config = dict(
    crop_scale_min=1,
    horizontal_flip=True,
    encoder_head_dim=32,
    fusion_encoder_head_dim=32,
    optimizer='adamw',
    lr=0.00062,
)
Rows from block 3 of the image encoder of a small model that answers yes/no questions on an image's attributes, named by matrix and row number. Rows with one number belong to one neuron. Each number is 500 + 25 x the weight over its row's rms, rounded and kept within 0 to 999. All counts start at 0. Numbers have three digits each. After the name is the row's rms in percent of the matrix's.
After each neuron's rows are labels from the 100 images, of 14976, where the neuron reaches its highest value: "patch colour" is the nearest of a few named colours to the mean colour under the peak. Only what is clearly more common there than usual is listed. The data: streak pictures of flow and ridge fields.
# fc1: MLP up (encoder.blocks.3.mlp.fc1.weight, 1536x512), inputs 64-127
# fc2: MLP down (encoder.blocks.3.mlp.fc2.weight, 512x1536, transposed), outputs 64-127

fc1.615 123:483529494534491464528476475491465485498492535493518534476512468498504466531507510528481494490518525517521452487515478499550475496506493468502507483462515514469484501512507496502516476511464520
fc2.615 151:553499507491505515533496494528464574502474462475488499513493503486509509470511503530489476488486508492511499507487527506494510481500495490511495503484489526446500493488499519513519490504527499
patch colour: white

fc1.569 095:528507504477462517515475494499507520498561515444552515516496531495485502512485490532521483535460500499510504504490474473505523538474486500491498445528473522463526496493472484520503498490511478
fc2.569 070:503490517515480486504499527476496464448517520479501506511518487484485484468461495485502497445462472513484535501515521519474497517499465525506475477451483516512525485473507511497536515442519570
patch colour: black

fc1.210 098:487533529466499499486479515456469469507459538520500523488482477504524488489506500526418500459526495456510485487491505503523450490497479450511500503473525508515520493529516479537508502528533540
fc2.210 127:561515494515509528515497504518450560508500433481468519520517526508492490476499490524483496471493531499522494485483513497486500479506495500493477509489513499490505494503495520489520493483506492
patch colour: white

fc1.540 091:516406515471497525511512501469521456461482455519525487520512525503479510464496459523474539502502487507499482488491498544489545514534509514476492499493501485535490506507499495500551520483495518
fc2.540 086:515457508503512536478502507520510494471495488514457505521533500501515519484532519513503500481483518508494551500508508537491526497489486526489465498494454474548533452494519492490492493487481545
patch colour: black

fc1.608 097:515473500494471525494503457533508517524549488480501483496551519479524483530558470525532489499439509484489544516448498463481523481517507497522491498516460514485501439483456521507520519482523476
fc2.608 082:486450501486497573511478517506531496450507490489463493472518489480512516476494501508514531502510466501509555503510534500496516475515457484483525476503498472532501514542502489540498508472480500
patch colour: black

fc1.201 101:459536518489490528522499510502505491502494543555569570507522448505487499545515468560465528442488513521536474483491477524558476504511496495470484472509510523488497481501506475499493518517463478
fc2.201 126:543505488474503516529510496519440571487500447514485515515511512499509520493497459508500499472467519487531495491498519516485531479496493488494475487487530506472505488504501517510490522483531478
patch colour: white

fc1.228 117:443526526507472490536507516462478509524496509500514532495520472499514501490502504494475462519538525525520441478497493503505479526490493489527520478476529492487444529515494512521498466495494497
fc2.228 142:561471489482511491510505479529465565498500454517478539506511503488514516485500490511496485470490537493536495489489512494495497475490484514511496490490519516468491489511483506503527497473506492
patch colour: white

fc1.664 105:500473436449495492502531499519502480501533467472498498484482546478531502493504490499555517497437487480539561494470493502467504457478513498497467488537442495501516485529479509484519469465496492
fc2.664 109:562452479489509482506499541511516502473473496474427477469533505497519493503497499518541493466466514521529523480492538506493508477504472539498481494516459487529499497467487495483515500503496508
patch colour: black